From a checkpoint of a small image classifier.
Model: 14.2M parameters, 24-pixel images, moe soft, width 384.
Training: adamw at rate 0.00096, 20000 steps, batches of 128.
Data: trained on drawn human figures in many poses, 97500 training examples, 26.3 epochs.
Rows from block 2, named by matrix and row number. Rows with one number belong to one neuron. Each number is 50 + 10 x the weight over its row's rms, rounded and kept within 0 to 99. All counts start at 0. After the name is the row's rms in percent of the matrix's.
# fc1: MLP up (model.blocks.2.mlp.fc1.weight, 2304x384), inputs 288-383
# fc2: MLP down (model.blocks.2.mlp.fc2.weight, 384x2304, transposed), outputs 288-383
fc1.343 090:39 39 60 40 58 47 37 50 35 61 45 41 44 57 47 61 56 58 38 54 64 42 45 55 52 60 58 73 52 53 61 64 38 48 50 48 40 54 48 59 44 52 38 43 50 39 66 53 51 41 41 44 54 51 41 53 41 47 59 43 47 47 45 48 57 53 42 54 53 41 75 41 49 61 56 57 62 41 35 39 52 36 59 41 51 61 35 56 55 54 46 46 61 42 45 32
fc2.343 098:45 45 57 63 50 49 32 29 40 51 50 62 56 42 35 40 51 50 68 45 36 48 50 27 49 46 52 53 49 46 48 56 72 45 63 59 47 58 51 42 60 39 50 28 47 48 50 47 63 57 31 53 52 62 44 52 48 43 39 49 53 59 41 56 39 55 49 36 60 53 58 52 41 53 36 63 48 66 49 49 59 39 46 53 49 63 46 48 56 64 55 41 43 52 60 38
fc1.344 105:41 31 49 31 45 56 53 60 51 64 64 38 62 38 55 69 43 54 51 45 53 47 54 26 49 66 52 41 58 60 54 40 62 60 47 48 59 47 49 51 55 53 44 56 59 58 47 64 52 47 41 54 71 45 47 47 50 52 42 42 48 55 49 42 53 47 52 38 59 63 46 44 54 40 72 61 43 62 41 61 64 60 53 44 66 50 46 41 49 57 32 41 51 48 37 52
fc2.344 106:46 55 41 57 52 43 46 49 40 42 52 24 48 42 62 50 29 41 59 65 33 44 37 33 62 60 33 24 53 74 63 35 42 61 28 54 64 60 40 55 57 49 60 57 63 53 40 49 54 52 43 46 40 61 56 46 55 34 42 54 71 75 25 44 48 55 58 42 36 46 55 37 57 48 67 58 52 50 42 69 57 66 36 57 48 52 50 55 52 57 59 37 65 54 45 55
fc1.345 090:34 42 50 42 51 48 55 53 62 59 37 55 50 49 50 63 63 61 57 71 46 56 39 49 61 45 55 43 50 53 52 58 43 51 57 36 55 50 46 62 48 37 35 39 62 65 51 48 33 42 42 41 57 60 55 60 45 37 42 52 39 60 53 43 50 55 59 54 58 60 42 42 84 51 50 47 50 41 58 58 50 44 52 55 39 42 39 44 28 55 60 82 57 60 61 45
fc2.345 098:52 60 38 45 52 44 54 35 56 50 49 62 60 58 39 31 45 29 30 38 41 61 61 44 61 51 57 53 47 76 40 50 38 51 50 54 46 54 47 45 47 66 43 54 48 56 60 43 42 51 42 33 39 38 48 44 52 43 44 39 22 45 50 40 40 41 38 36 37 52 54 57 27 57 59 58 61 54 53 49 52 30 66 47 56 49 50 44 55 45 46 51 37 41 60 43
fc1.346 097:50 49 28 43 42 56 57 59 55 64 61 55 49 47 47 40 42 67 51 52 55 50 73 38 56 69 45 38 44 54 41 57 44 33 42 54 51 49 58 52 42 75 59 54 56 67 45 44 53 41 32 38 47 67 47 51 52 39 61 38 58 38 45 50 60 33 35 48 59 44 46 44 42 62 62 38 47 55 51 50 25 35 36 59 49 48 52 41 53 48 51 48 68 45 43 48
fc2.346 094:38 46 58 47 50 44 61 41 35 48 43 42 58 45 53 35 67 51 43 68 36 44 40 62 48 44 45 49 53 54 36 63 44 48 52 30 46 72 56 55 40 32 48 34 52 57 63 55 66 53 29 54 59 43 33 28 47 67 47 56 33 68 59 58 57 50 60 69 63 49 54 44 47 50 52 44 51 74 38 44 50 43 51 54 56 43 45 50 56 43 45 41 65 37 52 28
fc1.347 095:39 32 47 63 45 63 54 55 60 62 36 51 51 37 45 47 60 48 61 57 38 52 57 42 56 68 46 60 54 53 53 34 59 47 37 40 61 40 53 35 25 46 71 46 33 52 46 54 60 46 63 59 44 60 47 46 53 50 27 64 39 65 42 44 52 54 44 37 36 35 67 76 52 51 42 45 61 64 43 72 46 44 63 40 72 52 50 50 40 58 51 43 52 46 61 20
fc2.347 095:44 47 52 62 63 43 45 54 31 50 38 51 57 47 50 45 64 37 39 45 45 67 48 60 47 38 38 56 40 54 45 50 55 42 60 52 39 60 50 45 49 75 34 59 54 34 58 48 51 54 48 55 47 39 44 67 47 78 49 58 50 39 54 61 57 49 48 58 52 32 44 46 40 57 41 51 31 50 56 39 50 30 32 48 40 39 38 55 55 30 43 57 49 39 51 50
fc1.348 145:27 32 30 45 55 43 56 62 40 51 65 62 51 58 45 59 47 56 57 72 51 56 57 48 35 64 54 42 31 69 45 50 64 55 34 44 45 53 46 56 51 46 60 60 60 52 44 50 45 44 40 60 43 51 58 63 50 43 33 46 49 45 63 58 55 47 57 37 49 47 40 53 62 58 41 53 61 41 62 54 59 28 69 40 68 66 60 35 43 61 59 65 41 42 41 47
fc2.348 147:65 67 46 64 56 43 43 38 50 59 28 55 31 39 65 39 39 42 42 31 52 47 64 63 43 50 39 49 54 60 59 46 43 50 62 59 41 57 52 54 43 50 52 42 45 30 47 62 47 72 72 50 63 42 36 69 53 54 61 52 57 46 57 60 46 49 46 55 36 40 54 53 43 56 42 50 66 46 54 23 44 63 57 61 39 62 48 54 56 64 53 77 34 51 39 49
fc1.349 095:54 77 77 42 29 56 56 60 60 60 57 49 41 59 39 63 55 41 47 38 38 59 50 40 52 52 43 38 52 32 32 62 58 38 66 61 36 39 33 47 51 43 56 34 57 47 52 64 50 55 37 36 42 62 46 41 43 32 76 53 48 54 42 58 27 72 48 37 42 42 50 56 52 55 59 47 46 48 38 69 52 56 50 57 52 34 38 36 43 48 59 42 53 48 35 62
fc2.349 096:67 39 45 46 57 70 37 54 51 30 47 64 48 50 38 55 51 34 45 45 52 62 49 48 56 35 46 66 50 49 59 52 36 49 69 48 54 63 52 42 50 46 55 33 47 36 60 33 62 22 58 44 60 55 55 52 46 42 53 49 54 43 45 73 33 62 50 54 38 45 41 52 42 57 52 54 45 62 56 71 43 51 64 40 55 43 44 42 48 52 40 43 49 45 69 54
fc1.350 099:44 56 50 47 65 40 68 61 53 34 30 63 63 44 46 42 46 88 52 50 48 52 45 50 41 54 59 49 55 38 51 40 48 63 52 51 50 67 59 35 56 49 45 56 58 60 50 69 37 62 40 58 17 62 44 38 52 48 42 54 54 56 44 43 44 57 39 41 56 53 38 35 50 57 40 40 54 51 51 34 39 46 52 62 40 47 53 60 48 54 46 54 57 40 56 50
fc2.350 092:48 66 56 64 52 75 39 36 44 57 36 43 63 64 55 37 43 45 52 53 49 48 32 66 44 59 53 28 48 59 63 62 41 77 61 52 59 57 34 43 50 61 50 56 61 45 53 54 44 55 40 52 45 41 38 53 62 51 52 49 55 51 51 57 31 58 59 55 37 49 59 34 33 51 38 69 82 52 44 52 46 37 53 51 59 54 32 35 62 39 59 56 52 31 63 48
fc1.351 102:50 62 45 65 63 42 50 55 36 63 60 50 53 52 46 38 55 61 52 51 54 52 34 43 62 65 73 66 62 60 35 59 48 67 34 64 43 49 28 58 35 72 65 46 51 59 43 58 55 43 49 43 43 33 46 51 47 46 66 44 52 50 43 60 60 61 48 57 53 52 30 55 58 33 61 62 59 42 33 55 54 56 44 59 65 39 52 56 51 51 25 54 53 45 54 48
fc2.351 099:48 43 56 68 32 45 65 63 50 64 43 30 50 49 39 53 51 53 46 54 50 44 61 45 80 63 53 44 59 56 65 37 49 51 46 45 70 70 44 59 38 64 57 45 54 43 64 39 56 38 46 73 43 40 39 36 56 38 50 50 48 45 53 42 56 55 60 47 46 45 45 57 57 42 74 53 54 52 48 53 49 63 45 65 42 43 43 55 55 53 55 54 44 46 52 45
fc1.352 094:63 50 57 48 49 55 40 42 51 63 50 52 53 41 50 39 44 54 58 46 50 51 63 63 59 49 53 58 46 55 50 51 56 58 46 56 45 49 38 55 28 56 62 40 63 52 55 42 64 64 54 52 38 55 49 38 46 51 62 58 54 44 51 44 77 55 48 43 46 60 60 42 66 68 44 58 44 69 55 31 58 69 33 45 51 62 54 64 44 53 46 33 40 51 51 47
fc2.352 086:52 31 45 69 52 39 50 54 46 56 49 46 59 42 57 68 55 48 63 58 47 57 46 58 71 41 45 34 33 64 68 47 59 42 54 33 57 55 65 66 66 63 31 47 62 48 37 65 45 54 54 56 27 47 36 51 47 48 61 46 44 42 71 44 59 49 50 42 60 54 47 52 47 62 54 58 47 37 59 40 46 49 73 58 42 60 44 41 55 47 44 56 52 50 59 48
fc1.353 099:41 45 55 49 41 59 55 52 40 35 78 60 57 49 48 46 35 47 40 65 36 52 48 49 55 43 41 56 41 41 35 55 52 32 52 56 52 72 45 45 59 36 58 34 53 69 43 55 58 32 43 45 29 58 42 55 57 30 35 32 43 55 41 48 68 60 49 47 72 53 46 33 64 61 54 50 60 49 37 54 49 45 53 41 47 44 54 43 25 58 51 51 54 63 52 62
fc2.353 104:48 51 57 50 53 39 66 48 51 42 50 46 50 43 42 41 51 41 41 52 51 33 58 43 20 62 41 49 64 61 53 58 66 75 54 25 55 38 71 52 55 57 38 56 57 44 55 35 56 49 60 48 48 36 47 48 49 34 44 54 41 62 51 43 40 64 53 47 45 52 50 57 70 31 43 44 64 54 56 37 66 49 67 52 56 59 57 50 62 51 59 36 36 50 53 49
fc1.354 090:63 37 25 57 56 54 52 50 59 57 72 65 57 51 39 69 72 60 32 67 58 51 54 59 32 40 51 60 51 55 50 59 63 60 43 63 65 49 30 45 50 61 42 51 62 59 64 55 58 32 46 53 46 40 51 68 71 66 46 49 43 52 47 37 50 43 66 47 57 48 40 59 59 43 52 57 56 61 33 40 42 44 41 69 52 57 47 40 38 45 32 44 46 56 49 56
fc2.354 099:50 54 44 51 38 46 61 45 37 17 33 49 26 45 59 44 39 67 47 37 53 53 44 49 55 60 59 62 50 48 68 59 56 58 53 62 41 51 47 30 30 38 45 57 58 42 45 52 51 47 32 44 39 28 47 57 50 54 53 46 47 67 45 43 73 52 50 60 38 43 60 35 49 30 58 60 45 55 43 47 60 48 61 43 42 43 68 44 44 58 51 42 55 50 47 43
fc1.355 092:41 54 55 46 52 47 51 32 54 53 53 54 23 51 63 49 43 53 44 50 51 60 52 47 52 54 34 54 52 44 32 58 54 54 76 56 71 48 58 45 55 32 44 61 59 63 48 65 40 43 55 41 52 54 63 58 29 69 53 34 53 44 54 46 34 39 48 44 36 74 45 31 61 40 49 47 60 45 52 50 42 62 54 45 44 64 40 45 45 61 56 42 61 65 61 38
fc2.355 092:65 54 75 51 47 63 45 61 46 65 58 58 40 41 49 37 49 44 36 50 38 43 39 66 48 35 50 35 56 39 42 52 47 44 51 42 48 35 50 40 38 49 46 27 53 76 53 55 47 41 46 45 37 58 44 59 36 48 48 61 68 45 47 44 57 70 55 46 53 57 63 37 63 69 59 39 59 59 48 61 34 61 56 45 59 40 71 46 33 74 40 55 59 52 21 70
fc1.356 092:60 60 40 33 48 40 59 58 68 51 49 67 57 51 60 51 68 53 52 54 49 43 50 46 63 53 68 61 49 58 42 63 54 55 48 37 39 44 42 39 54 39 68 54 45 66 47 66 58 41 41 48 27 55 51 58 43 41 48 39 31 42 41 51 34 49 60 48 54 43 46 40 51 58 52 43 65 47 46 50 43 31 59 38 56 46 75 38 50 50 45 58 52 43 66 60
fc2.356 095:41 49 45 54 43 35 54 52 36 38 51 46 57 27 55 56 48 37 51 41 36 51 39 36 59 53 50 31 46 41 61 57 50 71 44 47 44 61 44 50 57 48 36 65 49 49 34 57 60 38 42 53 38 58 57 46 58 32 30 66 54 71 59 44 44 51 62 46 43 43 49 43 53 46 53 51 32 46 53 65 53 58 43 41 55 59 53 44 53 48 50 41 51 53 41 66
fc1.357 123:71 65 50 31 36 45 50 49 43 48 70 46 46 52 62 49 56 61 39 57 68 50 60 47 52 42 42 55 35 41 39 50 46 50 57 69 52 35 52 48 40 47 40 33 48 44 67 49 50 40 38 30 46 46 62 51 36 65 55 55 59 30 56 53 47 50 55 44 63 47 42 60 55 49 68 53 53 50 62 59 49 36 47 54 40 35 50 50 58 56 44 64 61 61 47 58
fc2.357 122:43 54 35 49 48 39 47 56 41 40 31 51 46 72 63 47 34 38 36 61 38 48 41 50 47 36 31 54 37 52 54 43 44 44 52 56 46 58 66 59 59 42 53 66 63 30 50 43 33 50 70 44 43 49 45 47 45 61 56 45 40 31 67 66 45 28 43 51 52 60 41 55 52 66 49 35 15 38 46 44 51 42 56 41 34 50 48 37 42 16 53 65 49 66 51 43
fc1.358 099:71 63 59 73 19 55 32 50 50 47 56 44 52 70 44 48 47 55 67 55 52 63 68 54 54 30 52 33 43 61 61 50 48 49 59 52 51 45 71 55 36 66 34 42 55 60 41 40 59 60 46 32 30 49 46 34 42 50 58 55 51 38 54 44 56 62 54 59 48 57 55 47 61 41 54 65 51 56 29 51 33 46 51 48 48 30 40 53 51 59 31 69 69 54 54 38
fc2.358 093:48 47 51 56 62 45 43 32 61 46 50 61 59 41 62 49 62 44 20 43 65 32 54 73 45 51 38 47 55 50 49 49 49 52 47 39 44 53 53 64 37 36 61 33 47 34 61 67 51 44 58 53 60 45 45 42 58 34 31 49 61 40 54 61 65 65 36 42 42 68 57 57 35 66 40 42 61 44 69 70 52 45 51 48 61 41 46 62 68 61 46 52 44 66 49 40
fc1.359 096:50 48 58 50 57 50 42 58 31 48 64 48 47 66 52 58 58 72 38 65 53 53 41 58 63 48 59 49 51 40 40 53 55 59 40 39 47 27 60 46 40 63 66 41 56 50 74 45 60 24 31 43 47 48 50 43 50 48 54 37 42 48 41 69 51 57 55 47 50 51 40 55 65 64 39 47 55 57 49 51 55 43 54 51 61 42 47 74 34 51 42 59 35 51 59 51
fc2.359 096:34 59 57 62 42 40 49 47 58 46 43 34 31 62 56 42 48 41 55 39 63 41 51 42 63 47 59 56 50 39 44 34 34 44 72 31 62 45 39 53 31 48 44 55 44 50 46 70 58 61 72 55 50 52 54 43 50 48 59 50 70 54 56 69 60 39 51 48 65 44 56 54 60 34 66 54 37 48 43 55 50 56 62 61 47 68 71 54 47 38 38 49 44 37 52 64
fc1.360 092:51 48 43 51 34 48 39 37 72 63 50 52 45 49 65 50 56 50 39 64 44 48 46 70 54 59 59 46 66 40 42 46 54 50 43 50 71 59 56 30 45 31 41 34 39 64 35 52 52 37 43 58 50 53 54 41 53 41 37 47 48 63 40 46 69 45 52 55 46 48 65 42 48 52 40 40 44 52 47 55 49 53 44 45 50 41 32 46 28 42 47 32 45 56 41 49
fc2.360 092:50 50 34 41 57 47 53 40 48 47 46 47 54 35 48 52 47 52 51 50 35 55 56 28 56 46 40 54 46 50 46 30 72 69 38 58 27 62 62 60 49 49 67 60 52 56 64 67 40 45 47 70 45 38 57 55 45 57 48 62 70 75 63 26 39 53 68 47 39 48 39 40 66 44 37 54 44 57 48 57 64 47 60 54 42 55 55 50 51 52 43 50 55 46 58 37
fc1.361 098:31 37 31 57 57 54 62 60 35 46 34 52 66 70 31 47 50 51 63 63 48 59 54 31 54 53 60 61 45 66 39 53 38 57 56 41 44 52 56 42 41 49 38 59 59 37 43 52 45 57 38 71 47 63 54 40 45 50 34 37 48 69 61 65 42 35 51 52 68 37 49 45 57 50 48 40 68 50 49 53 58 44 67 43 53 74 56 39 44 69 68 44 54 44 49 48
fc2.361 098:52 56 68 37 64 51 52 54 49 62 56 64 39 67 60 43 34 61 28 54 45 54 53 69 41 49 40 58 37 41 46 63 54 62 68 44 49 50 51 60 59 27 58 56 57 41 52 64 38 71 58 57 51 43 52 64 44 67 49 64 46 26 48 64 48 58 42 55 48 66 58 52 50 42 34 38 69 44 68 42 34 61 56 50 32 54 37 35 40 59 43 54 34 26 56 48
fc1.362 092:46 55 54 39 33 58 42 42 53 57 47 65 48 45 52 42 47 38 49 45 50 48 51 71 45 49 48 65 52 48 39 46 74 56 66 52 56 61 72 46 34 47 25 50 39 32 50 63 51 41 49 48 49 50 60 52 53 44 47 30 41 38 50 55 55 50 65 42 67 65 66 49 61 46 69 43 50 58 38 51 39 51 54 44 38 39 62 56 52 54 27 40 29 44 40 70
fc2.362 091:64 56 71 59 57 50 59 44 47 60 56 58 50 37 46 42 35 58 60 58 37 62 58 31 50 45 40 47 36 56 67 46 48 47 62 48 63 44 43 65 67 51 40 54 43 47 50 43 48 42 49 44 52 58 55 48 51 40 44 43 59 37 39 50 46 45 42 67 56 72 37 41 50 42 39 54 46 53 48 50 33 55 55 42 45 53 55 49 49 54 45 51 48 54 39 54
fc1.363 098:40 43 51 39 54 56 75 61 48 53 46 45 56 45 56 59 59 73 71 75 48 59 59 59 56 51 56 58 37 58 45 44 39 39 55 51 48 46 64 63 51 39 54 57 43 46 54 62 47 45 43 59 51 49 56 47 46 56 57 53 43 52 39 50 36 57 64 62 54 50 60 53 60 62 42 48 52 57 52 44 39 58 39 47 42 56 36 54 51 51 53 51 49 58 32 66
fc2.363 096:48 59 51 33 60 48 45 38 37 58 51 42 68 51 67 46 49 59 54 60 33 34 40 44 59 55 74 43 31 46 68 43 42 27 51 35 48 60 36 46 63 49 52 44 49 56 62 44 66 50 42 61 47 62 39 51 47 59 36 66 55 57 56 59 45 47 43 46 48 49 54 48 49 48 50 45 65 42 30 59 64 54 62 46 62 58 49 50 40 63 67 34 54 45 52 54
fc1.364 092:46 39 64 47 54 59 57 57 82 47 50 77 59 40 34 51 56 40 56 52 41 51 53 54 49 47 50 67 24 46 53 44 56 50 47 50 50 47 47 55 51 43 54 55 57 52 65 58 49 41 58 44 45 48 38 55 53 45 51 73 52 46 45 42 45 57 32 57 49 57 49 65 63 56 55 48 61 39 52 34 57 56 49 53 37 60 43 21 31 54 37 46 53 55 57 29
fc2.364 091:57 57 55 54 51 46 59 52 48 61 61 44 53 47 54 55 48 62 59 59 42 48 51 31 50 68 45 51 50 42 51 63 60 54 42 44 50 53 56 35 50 48 59 55 16 61 62 48 46 42 48 37 52 72 57 49 42 42 52 44 39 62 64 55 50 35 39 50 42 40 46 59 55 47 40 60 54 51 43 43 57 43 53 40 42 47 74 38 41 69 38 56 44 49 49 54
fc1.365 095:47 54 45 53 56 53 48 53 46 39 55 41 55 64 47 42 61 52 64 41 56 47 34 54 43 53 61 40 46 36 63 55 39 46 53 43 55 77 37 62 33 44 40 55 50 48 47 62 33 68 45 53 45 46 41 41 56 49 31 46 55 66 58 61 46 48 41 49 27 49 46 34 66 50 41 51 59 59 41 53 30 46 62 49 49 73 54 35 32 66 52 57 49 33 64 47
fc2.365 090:55 47 48 52 40 46 46 46 61 67 60 56 35 51 53 35 45 49 33 64 40 55 52 47 39 54 46 56 49 54 46 48 59 47 46 58 35 48 48 44 53 58 58 55 50 51 51 48 43 42 50 51 59 28 70 71 46 54 59 36 45 64 53 33 64 55 66 49 43 49 42 46 49 64 45 49 64 33 64 29 58 63 33 67 61 41 58 42 47 52 46 54 57 37 31 60
fc1.366 112:44 45 48 58 39 62 48 50 48 58 31 62 39 64 47 56 59 50 67 37 42 70 62 61 78 65 63 37 52 42 57 45 52 43 40 51 52 53 33 56 31 28 50 56 53 71 30 61 59 62 64 55 32 51 45 59 36 36 56 55 47 46 54 53 46 38 36 47 38 51 58 44 58 57 53 46 49 61 44 69 37 48 45 45 48 63 58 39 52 49 61 42 47 33 51 47
fc2.366 115:49 50 61 44 69 45 37 57 52 57 47 61 47 63 39 42 70 47 48 31 52 53 58 78 45 42 57 54 53 56 55 50 64 38 59 45 54 66 59 46 37 64 41 60 52 45 63 51 47 57 48 42 43 29 45 49 60 67 52 65 51 38 40 42 34 52 24 57 46 51 40 53 49 43 52 38 29 68 39 36 49 55 43 54 39 38 44 44 52 33 53 44 43 58 60 33
fc1.367 094:31 58 60 37 57 68 35 42 49 65 62 46 56 45 38 49 48 62 37 74 73 42 50 47 48 39 44 62 67 58 46 61 58 45 53 50 47 49 52 63 40 58 52 57 57 52 28 45 54 42 71 53 58 60 50 61 63 56 47 30 42 51 51 43 44 32 47 51 66 47 51 74 59 60 51 40 51 52 55 46 59 57 36 42 69 52 52 28 35 49 69 49 39 58 56 64
fc2.367 094:43 38 48 70 45 36 49 57 44 42 39 52 64 57 63 46 56 57 51 60 61 44 43 23 36 30 55 48 35 35 56 54 36 42 69 32 53 22 74 38 57 21 56 54 45 42 39 55 51 46 58 46 59 60 58 43 55 55 41 41 44 53 49 53 57 41 42 63 59 56 56 65 64 53 41 54 28 45 68 43 47 55 48 44 57 32 42 61 46 38 46 42 58 45 35 44
fc1.368 097:47 46 62 50 44 47 42 56 76 38 82 50 49 48 61 54 65 74 52 51 52 62 29 62 53 65 72 54 41 47 57 66 66 60 50 49 64 49 60 49 36 57 62 54 58 39 46 32 44 28 50 48 51 49 62 51 35 47 52 48 68 41 46 47 82 54 58 30 43 57 57 41 48 37 41 45 55 48 54 62 55 62 48 58 53 51 42 62 42 60 35 57 47 48 57 39
fc2.368 093:53 57 47 52 34 63 41 54 61 41 47 42 56 57 43 63 55 46 75 71 41 41 49 54 36 45 50 43 45 47 57 65 45 43 29 31 50 54 50 38 48 44 40 49 46 42 14 42 56 57 48 47 46 38 30 49 36 56 56 49 54 64 60 68 51 46 51 58 46 33 62 48 56 43 49 61 64 21 54 42 35 51 64 40 50 51 55 47 50 74 51 50 43 58 55 68
fc1.369 111:43 44 31 48 60 51 52 51 51 35 60 43 61 44 54 46 49 66 51 40 38 70 56 49 48 48 48 30 43 60 34 49 39 52 44 41 53 59 38 41 35 62 58 58 53 47 52 42 44 55 48 62 66 38 48 46 41 59 57 43 45 55 33 36 64 35 42 41 41 51 34 49 54 56 60 59 43 39 43 46 52 35 54 61 76 64 54 57 54 44 20 53 56 41 50 41
fc2.369 121:51 58 63 61 41 43 50 43 58 51 52 41 48 46 46 55 41 42 45 52 47 28 57 59 36 58 35 39 70 60 62 61 60 53 53 49 45 51 41 45 50 48 45 44 39 45 47 69 58 56 50 45 37 61 55 56 59 26 47 64 44 65 57 53 41 57 46 52 57 37 58 56 52 41 49 43 57 52 45 35 51 73 51 61 45 58 55 41 33 51 56 49 45 66 47 54
fc1.370 089:58 41 48 43 56 40 46 70 54 55 64 52 44 48 56 49 64 54 47 36 45 52 45 62 58 61 50 54 42 49 45 52 38 62 46 58 53 50 36 57 67 56 39 51 50 53 39 50 59 41 41 42 58 37 67 54 47 60 51 33 58 51 61 38 51 60 73 41 50 46 39 50 48 62 63 37 52 42 42 64 50 56 36 53 61 31 51 43 54 47 48 54 40 42 52 54
fc2.370 099:33 47 38 55 63 43 52 43 49 42 50 38 42 70 49 58 48 56 45 54 58 47 58 59 40 46 43 59 47 46 54 55 35 64 38 63 35 59 53 35 46 56 42 44 52 38 51 43 37 38 57 41 63 35 26 56 59 40 56 37 53 26 39 29 63 37 51 45 44 33 38 65 34 50 43 51 66 42 41 48 45 37 42 47 65 38 58 40 46 46 69 49 44 66 42 35
fc1.371 089:45 43 41 43 61 34 51 53 56 60 52 74 62 67 37 51 47 57 73 61 60 49 43 51 41 58 64 53 46 42 51 65 49 35 42 49 62 70 44 64 55 54 60 43 55 58 30 46 49 45 44 57 37 39 40 39 46 45 41 47 44 57 53 61 60 44 57 53 45 50 46 46 72 53 47 60 42 63 41 59 37 50 45 46 52 51 50 36 18 38 54 50 40 49 44 50
fc2.371 094:50 48 42 53 47 52 46 55 48 56 57 28 28 62 59 39 52 53 35 73 39 65 56 63 52 52 46 57 54 72 48 47 54 52 44 56 53 40 51 53 68 60 45 45 60 39 55 47 50 34 51 46 55 41 64 56 57 58 50 51 59 46 52 33 55 49 56 42 43 48 44 58 52 66 42 43 25 46 48 42 55 53 34 59 49 52 40 52 38 18 53 54 51 48 51 52
fc1.372 100:50 30 49 41 75 50 58 68 59 51 40 53 68 47 50 70 56 62 67 39 57 49 38 45 34 56 58 50 43 73 45 58 50 48 30 42 46 58 56 47 44 56 46 52 41 35 49 51 46 36 51 57 51 36 53 21 56 53 37 51 45 45 56 41 47 40 46 53 62 54 25 51 62 40 65 53 47 54 36 51 51 31 45 55 62 59 38 42 33 45 41 51 40 50 54 44
fc2.372 108:40 35 58 68 57 32 60 47 66 60 49 44 40 43 45 46 22 48 67 76 53 35 61 30 52 48 38 30 60 56 50 50 54 45 47 46 45 64 53 56 52 31 58 52 65 51 48 62 41 50 35 37 49 53 54 68 57 32 44 57 74 57 53 47 48 69 52 44 47 35 47 55 49 50 44 49 41 44 56 40 47 69 58 62 52 50 65 57 33 33 54 56 56 37 36 65
fc1.374 097:49 45 63 46 60 37 47 30 56 55 50 52 59 73 45 47 47 45 16 66 56 55 50 60 38 69 47 43 53 40 53 51 35 45 59 44 45 40 67 58 64 53 53 49 39 63 52 55 45 46 50 41 68 50 66 39 37 52 34 44 47 57 63 65 52 33 38 37 61 66 46 49 59 37 48 34 46 67 38 51 26 67 20 53 64 49 47 35 47 36 55 48 31 57 60 50
fc2.374 090:51 52 48 55 53 43 47 57 47 61 48 51 57 60 47 44 49 53 59 42 44 58 47 27 51 51 38 31 56 48 51 34 59 62 43 50 50 45 39 44 38 29 45 48 56 45 40 50 53 45 58 57 56 38 61 46 58 40 68 39 65 45 34 61 47 42 39 51 60 39 39 55 41 48 50 45 67 62 49 54 38 69 49 56 46 32 54 50 70 54 51 55 42 56 52 44
fc1.375 087:56 33 47 60 58 35 49 37 55 47 42 49 44 54 47 56 37 53 66 42 55 52 56 61 67 46 59 49 42 62 53 56 48 59 68 40 34 43 48 35 57 38 55 66 41 44 45 61 50 64 50 36 51 38 63 39 46 51 55 62 50 37 47 54 36 49 69 51 50 46 41 57 56 60 58 50 50 67 67 43 52 53 57 61 56 56 51 43 41 63 43 60 56 33 61 54
fc2.375 102:50 33 44 60 57 54 58 53 53 56 43 42 60 44 48 43 48 50 51 33 38 63 51 41 52 45 33 41 45 59 50 51 43 65 37 42 45 53 66 52 73 42 42 51 37 49 63 52 28 48 58 38 53 37 60 35 56 64 43 53 56 49 51 55 54 43 55 71 56 41 40 60 63 47 38 48 62 32 57 54 47 48 45 35 52 57 54 40 37 53 61 42 35 52 45 47
fc1.376 099:57 46 32 59 44 60 36 23 33 54 49 59 54 42 49 50 56 56 58 50 47 64 60 49 61 64 35 60 54 61 32 55 43 66 32 61 56 51 42 58 56 40 42 59 65 59 64 29 63 35 59 49 51 47 61 44 38 50 55 37 56 47 60 59 58 42 53 36 25 54 35 31 60 60 55 49 46 60 54 62 42 35 43 60 56 58 61 60 44 55 60 54 31 49 59 49
fc2.376 099:43 49 48 47 60 42 46 65 53 33 47 40 74 43 58 45 67 47 61 55 42 46 20 50 71 48 55 61 33 47 57 49 66 38 40 50 40 53 46 64 65 56 55 51 45 39 59 36 41 46 40 48 53 40 47 39 55 42 41 54 52 56 31 45 48 47 43 54 46 44 44 60 67 54 37 27 25 31 55 50 54 46 60 49 56 44 44 54 51 14 34 42 45 70 54 24
fc1.377 099:34 48 37 39 64 55 62 57 56 39 37 58 51 64 45 62 59 37 49 44 51 54 49 51 41 49 62 67 35 54 49 45 42 48 57 66 36 43 51 62 53 45 62 63 40 44 49 46 29 51 43 30 43 45 55 43 48 49 36 46 44 48 57 59 41 58 70 48 63 58 35 55 59 55 46 38 36 39 40 28 35 26 52 50 48 65 71 51 36 51 40 61 56 47 62 43
fc2.377 096:56 58 25 36 55 43 49 47 56 67 37 60 45 57 53 53 33 46 58 57 42 40 45 50 43 51 35 65 64 50 61 58 41 70 65 62 18 38 59 45 63 44 58 31 46 58 55 54 41 48 51 48 53 33 61 46 34 24 60 76 48 59 49 28 40 45 54 47 28 56 43 61 57 59 51 42 49 64 57 45 49 42 44 58 44 48 51 42 56 51 49 59 48 42 61 53
fc1.378 088:74 51 62 46 54 39 36 64 55 63 75 57 53 46 43 50 53 60 48 71 64 50 59 47 46 60 49 47 56 39 31 56 74 51 47 45 32 56 34 44 60 44 58 37 43 53 45 38 50 32 48 49 53 33 69 58 55 59 62 49 47 47 52 65 63 39 61 48 39 48 39 61 49 53 57 59 45 31 73 52 44 54 55 63 63 46 36 42 42 53 37 53 52 42 43 45
fc2.378 092:56 49 25 62 54 53 51 37 39 51 36 58 48 46 42 49 40 30 72 31 53 64 53 47 54 37 56 35 34 49 57 21 60 28 38 62 41 61 45 56 52 52 51 52 72 42 48 52 41 53 49 58 40 41 26 53 54 54 47 58 55 45 58 68 65 46 48 34 51 52 59 45 44 66 54 47 54 40 45 37 46 33 53 46 45 58 47 29 54 53 47 66 43 40 40 59
fc1.379 113:39 43 63 44 44 57 37 60 49 44 44 48 41 58 53 66 41 50 38 64 40 49 41 29 57 53 49 60 62 55 47 34 47 45 65 58 42 41 66 47 54 31 50 56 50 58 52 41 60 27 53 29 38 54 47 43 48 56 57 60 52 54 47 34 37 44 52 46 78 61 62 57 59 57 46 40 40 42 56 77 58 60 43 43 57 38 56 57 61 47 58 29 63 65 44 75
fc2.379 121:67 68 59 61 50 56 39 64 34 67 45 52 25 47 47 24 51 47 28 52 42 49 54 64 56 36 52 45 62 44 53 54 35 61 65 53 44 43 41 44 38 51 41 54 50 50 43 45 62 50 49 67 58 46 41 66 44 52 63 51 47 47 35 50 55 68 64 49 46 42 42 43 51 52 55 44 47 60 46 28 53 62 37 61 41 28 58 65 40 50 43 68 64 44 57 55